From a checkpoint of a small model that predicts height in the pile at each pixel: encoder activation gelu, decoder norm groupnorm.
Rows from block 5 of the encoder of a small model that predicts height in the pile at each pixel, named by matrix and row number. Rows with one number belong to one neuron. Each number is 500 + 25 x the weight over its row's rms, rounded and kept within 0 to 999. All counts start at 0. Numbers have three digits each.
After each neuron's rows are labels from the 100 images, of 14976, where the neuron reaches its highest value: "strongest on" is what is common among them. Only what is clearly more common there than usual is listed. The data: dead-leaves pictures: piles of overlapping shapes.
# fc1: MLP up (encoder.blocks.5.mlp.fc1.weight, 640x160), inputs 0-79
# fc2: MLP down (encoder.blocks.5.mlp.fc2.weight, 160x640, transposed), outputs 0-79

fc1.295:451500500503505407500450452498560478501502437498492503503499502498514394492501480501495501518504502458506558502497491501516501481498510502601503492500486498503501497501452501512549483501501501490503509499503501500644495502480500502497504487
fc2.295:516502503513500500506559547580500500485498454514495484443510478495500493501498555512515552532497504534506492499429509460503504507512519491531511500512483517504405499499503497495498510503492493492495495500439499522494578498515508486488496504
strongest on: vivid

fc1.369:509500509483490482516509517517514517477534511448519550490505498502496428479524513504480499499523508519504518494519488503447522424494523483498522483495504506487495583533484485503494520501508498521464523521498480528490505455570495522514527501
fc2.369:486512488513497516514498491496548517517508497519507469531521521517489504503530508497530454505505515494499501494523532517526513514538510524501513493501499475491455493425511498469517492480510480500572498510499540499501522443544529484546472491
strongest on: grey; vivid

fc1.290:501513492509502502517538493486498348500496507499441487497489523488512467495513600512501502498488512512531501458496509503492512498488493507500492503455512496532489497500488491509495503519489490493486520439499423496494497498508494491485496525
fc2.290:494506511497497515446495512509501551507489485503518449507526485504460485510500429484472497511504495453495495483492503498476483507499528507467523494526512502537498503505514500459517507490488488504534481499472542511475507509493539504524531532
strongest on: grey

fc1.276:499492513475512500514501499519490474486498535463473486495511523504491502496522496497531364465478508498536489528532506509524505492523531476489496499517505428497508561511501483502500505493500429517507504499521492495497519499504503409497509511
fc2.276:491487534527508519498494503485492509539519502554542523487499474519502571488493487501499516497501476511494516517515491502483490515462482523510489513495441548483513484503489492501506524497484507491509501617515510491490498479513496531507508493
strongest on: grey; vivid

fc1.73:487498539476475483486499498503506493511504507492501508489506495500485488506501502519462482502501500534504484498503501496599503495486493431505497489502505422519502505495492497507500497501498499497500506483511506596479499499499461501505497496
fc2.73:487515492451497505508499493508509503446497496501478499498536509503496504481521514513496504469510501516502495511490512477497488496507471502517499527498503499496487396512524505508413473499492453501506511501449492507504500504502500531498529402
strongest on: grey

fc1.590:509538502460510487467536527483494499492480501553462517468509518501510497495474507501503496489518491472477513501501501491519488501570466498499516484497493514611481487472523500500517523503502507530500504516488492521506474507516506495503496500
fc2.590:523489473529463544521465485437472504524502528475543539503505480507521483525501507513474499561512502477474493473494503496522437503504484461500530515491493483500459518562489512515491501485531510495462492485503490482494499490500487494508468497
strongest on: grey

fc1.80:494491508506509514423524434501485391465490505504527518463507490593508489504507529503537450503484508508505471498499506507482532505485502489474434487484484503488501516488491513491380485514500483493493493495506491509478511544501491495510508479
fc2.80:570503537444472496525522524499496522508515512502493505496478488483488525525461489475501538449508490501512505480523470493510487466499508505513497509499497506488519508555515481491541498495492562470491499505484508464508503485493543523458505501
strongest on: vivid

fc1.206:451508469397497498500449540491533493512493586518496495484499477481515545486515499473497477391486499492500492496490500502543590499502497502480494481514488499492461508500508492502499500502499499474502503508524502502544495504521498501422506500
fc2.206:499549502493500450563507490499503483503491501498498505517499497507501495494499497525525500494476626487521491499512512501481492511505454509438482490500497501466488506502491514502448503501495501494496438520429497486495495482497487525508523508
strongest on: grey

fc1.248:523507526493430472484510507455496479455501529468495498511490501490480483470502515494507502520482497498512493484494528474497518502487494499500522513488452496460501574512510506500506553493464490499600475519497518500511498500492515514497501530
fc2.248:453525509505536492500501494507497482514516466552502528487486563508448479548506514471497501495495499504487504507501461500524510518502468496488490519424533505503522496494478487505494481547507486507503518472490475525542498507505494500472536446
strongest on: vivid

fc1.444:506461453520521490499491524489503494497458486492468510491502494513497449498518563502505501490516527493522490497491507512493528559503509502542512511534492511515489500511500497494464517487495553484512488500515512497464503524479508509471492500
fc2.444:497541523479487530459516490503481496473518502510494486527496488493531536554468469504498505539498496514471466499473493482488499506467480507525515460473507494507530513489470490486514528577479526498522438464504480504507504505495502468492493498
strongest on: grey

fc1.85:491534520494513498485517490466498491497492500489513517536505537505432374499501486504487498502493509496491523521493493495500484502520494532505498511464516503529492534521518527499451500481511538468545494504479531491529506518507528506517519505
fc2.85:498509494552483479508476499505496532488464511493518521493491508499526497488486499509492464444511492445485502484494497524505500534498508481505491506518513507493510486518506498483498499524499496492492483461504436504505491573541528502487497580
strongest on: grey

fc1.267:463475523491499498499509505533502499488494497511503501504511499491499481499545463470515491350472488492516465484504473511495548494492489492499543554486496486474513491509489502503508554555497540499388474489504495500508500504518530504501539482
fc2.267:464506509506530507479506510481519485459516514494515506490499503519478482519572506480482509528516495493473507508506526475502500495473464502500486495527492526491483526491473499487513491478506495456622515505483505487483451473481504513501506522
strongest on: vivid

fc1.212:484499493496481465500498512489515467500491502500507487501482507490506504501498498491496525572521503500502505499498541500497498509478496499505497501498417499496479501509504558495522358489503505500500499497472626494507498505489501500505394495
fc2.212:502501503502542503498505494497493502474555492510502501501517492504510502510500501512545505485512497503491525500503502489495496497505492505497505500500511482519486499494490500504500480545497501506499501501502390495499560504498501465501688493
strongest on: vivid

fc1.321:503494501500489499560502493511502509500498502506502499499498499499504500501504499495505501499462497451495488482534502509509510503481522497497500470501502500462500507500488580541463500500487480478443510500452529526498503501510504512500487499
fc2.321:504510491504529502488504513502490523497491522465502497447488479497507543495536473499509505501592500498498504501445508529499502499498472535500460479498544522512495441496489494462483525490504501503505498495490500504502507500498492498457540500
strongest on: grey

fc1.0:498444501499495461493563473501496458486502506500501500506502539497499494497496498497489482499503500500503502502469496500544500530555507469504506514499503500499501502545480501490579477498476480503429499487501500499451537505504483496492500499
fc2.0:504521493494500499491496531521483497503504522499435484496502500496510510503468515502503499499482500456511503508565493494442498497501481501500498500493467500547523582486486499501470492511498549500501494490485497614506498501500502498508507503
strongest on: grey

fc1.563:489489497502503492539480489491522551501502433502501508497494502517522509498504481448499545521495480524498505520508507495503502510470526498503538501498504541512501484505513513516505499498474468491502497502504499498403488506492497500500455449
fc2.563:505435519495515450492499435561471484485502434463501500500497535480503504510497512549492511508567495482491493470468510495500413509501519479510508482500520511504515461508498500432513499499497498499494497517495491396473517560503497491501502498
strongest on: grey

fc1.254:477516546487502504503508504505502501513501511479508504504490520505480471507502452500490403495502496502504500494491502508506501467476509493488501503499467497501405547518498498498494493492502507502509495501485504505454496494499503568462505487
fc2.254:504489468532533468481522510524479499497504497499519484512474511498513520502486497519559545518508483464503485504504495519492530561501456494491485483491535552499567506494516482471502510497483501488506557489496486504543500501553501486500509546
strongest on: grey

fc1.281:487466504502456490491541503463498502504513472537502493607471483492515486488489523476508517503504495506492499498503492500498498491508523483510475500503481534497476502495506501498491501504490498484497505500515507503477491500515492500541494549
fc2.281:497522511504503514502515500550510492500494500498502509322497536506514514559539503498511503500515499490500522507503498506500496506518521503481527514485477450506515504526531509502512499491498503466518500501467498510493495491493496476482475502
strongest on: grey

fc1.469:500491474503531503524489494495498503473501491496511497499619491507513501488527501496504510500495502501498500526504500507460510508511495497338498501539504501495501477501525502498520463498470493497494376504501447497506501497494463508518502505
fc2.469:510474499515487463500499499511514495549508568501488479491496499499499492498513495500488499501495501424501501502500506499505502502472500490505496499496485499513512584437508497498488520504500534502500643504510543496487496500508516500504559499
strongest on: vivid

fc1.219:506481573501509504497511495490489406497504500488494489497508486507507481456557525514507463497484506497524511504525481485500505492463499501501527495541527508482491505535476506536508500514483517459503476515500472402498491500519502524496511503
fc2.219:488522459495482530493500516514499542539494492546517446500501502476506525484490451515496517475494526504416507500496505514458517490459484503515514508500482502497506494486463495480494511475510489517510499482504500515516497494486504495510501492
strongest on: vivid

fc1.502:499500571496499503502516501511486505501518468507505487521506539499548500495473498494497499500509503505418451500519503491499493487498517493467507509507489598507501551528509511514502505498504492518612531552498510480475476513523496492490497502
fc2.502:521512493530506525473498450498496506497512500534516545512501486499498493513503509499454501531517502502498495493491499494475494531496500489503498539503510500569495502449511483502498494497619499505505379509501494497502493521530505535503486490
strongest on: grey; vivid

fc1.494:491487486482456497491516520486525490489456521494438503507496505559513476510482433517495418494492517523515505485519510526545498509506533531511516518487489508507482495491529470508512503497519524483493440413509500492502483512526505551493502535
fc2.494:509603521492558437490450510495497498490603498487500440490483513513493511505529515513510533503502472499502479504492472443530501452511493530471491505504497474526490489480498505473482488502506504495518509531506496507484456495508467419487533506
strongest on: shaded; grey; vivid

fc1.438:498496463363496496512524501498500457494494504499504491485502499499493499401496508521503496501430500501504509500485500499575481498522495495498487515476493506497480529507503500497501447494485499502500501497505489526500504502476446499483494496
fc2.438:506507510497505500515499420496494502499499481500499479484494491454514433509501503504497491476543504493513510499500503465447502477502508497501512503467507403501503484573523514524494571489491500494498546502494505540506496507511506496480541462
strongest on: grey; large pieces

fc1.113:504503503506501510498527494495439516492498503499513479517526499488502501507503510503520478498471500501503422485524463502532503500500519499499502541505497499503481530521608534493509491498501499503503504502500501480492511503541499495498516529
fc2.113:499480494501475485509512505526501497493494452496520498488523511499390499463456496503501500502473489534501502500505480494504511490504494499548488500497500531490509504501508527492510434509478494546495500474509498514472537480491497495509507578
strongest on: shaded; cool; vivid

fc1.627:507498502500500498504514494500495495499499497498513557499499574498499489484473498519499497503520481494514495500467450503517497473508557497503496497495501498505509523504501500493511506488497499521422502493501499497586502502500508514504505467
fc2.627:502501491500500499501509503501488474509506502507499474497446462481511499574489503508489513507476500496495506476493538520503500487502498501470438505511505348511500492424500471566490479501528477502500492533501507495531500502483499506501505501
strongest on: grey

fc1.428:478442488501497515482512480509502500475524533525500467494504497490504485509457505504512479484481495517490502490485544488496488521505472489503505518498475508494536480495466518488509502499473497522488519498501463529487511487502523565476530489
fc2.428:508511510488508498508503493514503468509489481420494502497552482524511494477502492507495479506493458498516504484506480500472475443483523487492530502497503488423510504499505465520491503475514492501512526505462519496505481482505468455497504431
strongest on: grey

fc1.554:497499501503490501498498501487500507487472483505499495490503509500511498533505455498502501499502488520493512483500517522391502481504502507492498418549497504490499447498497494503492502498498511496493457521496509492482551494495505471500498506
fc2.554:581491504502502481495523500489483503501543527490497491493503507492529503506488555497502505509531503421504505510514500457529504490507470493502507505505518502514470672481526502474500500494530498503500504498501501486501494500518506482497508501
strongest on: grey

fc1.347:502503496498510501500500501506507504495497503477388487494499504499499496451450502499494492476506497496497501499460504499506488501495481467503505497436521456498495508493484496497502494501495510538498509490499496508492389503497499505494499503
fc2.347:496499498478503489500498502500500502504427500502631481504503500511490529507506499522506498500508500504505495505506520505494517500499506508486501501509499506508504493457503501516502499497492498516489500507502499430500505505493502495501495477
strongest on: grey

fc1.27:497500502496503502498525508512498476474560514498501503502501499461507502500501472480516503498576504512489502499503514509513515503497501498492499502499487565515448498529502499498502491501501505498499499492470502552505504501499493499523502521
fc2.27:507494502492530501461495500509501503509502482454501505500500493536508530499494501500335504503508490500484470491462549498498502495591457470510502504505494391501501494494498447500490547497499493499500503500500531502524500494498477507498486499
strongest on: shaded; grey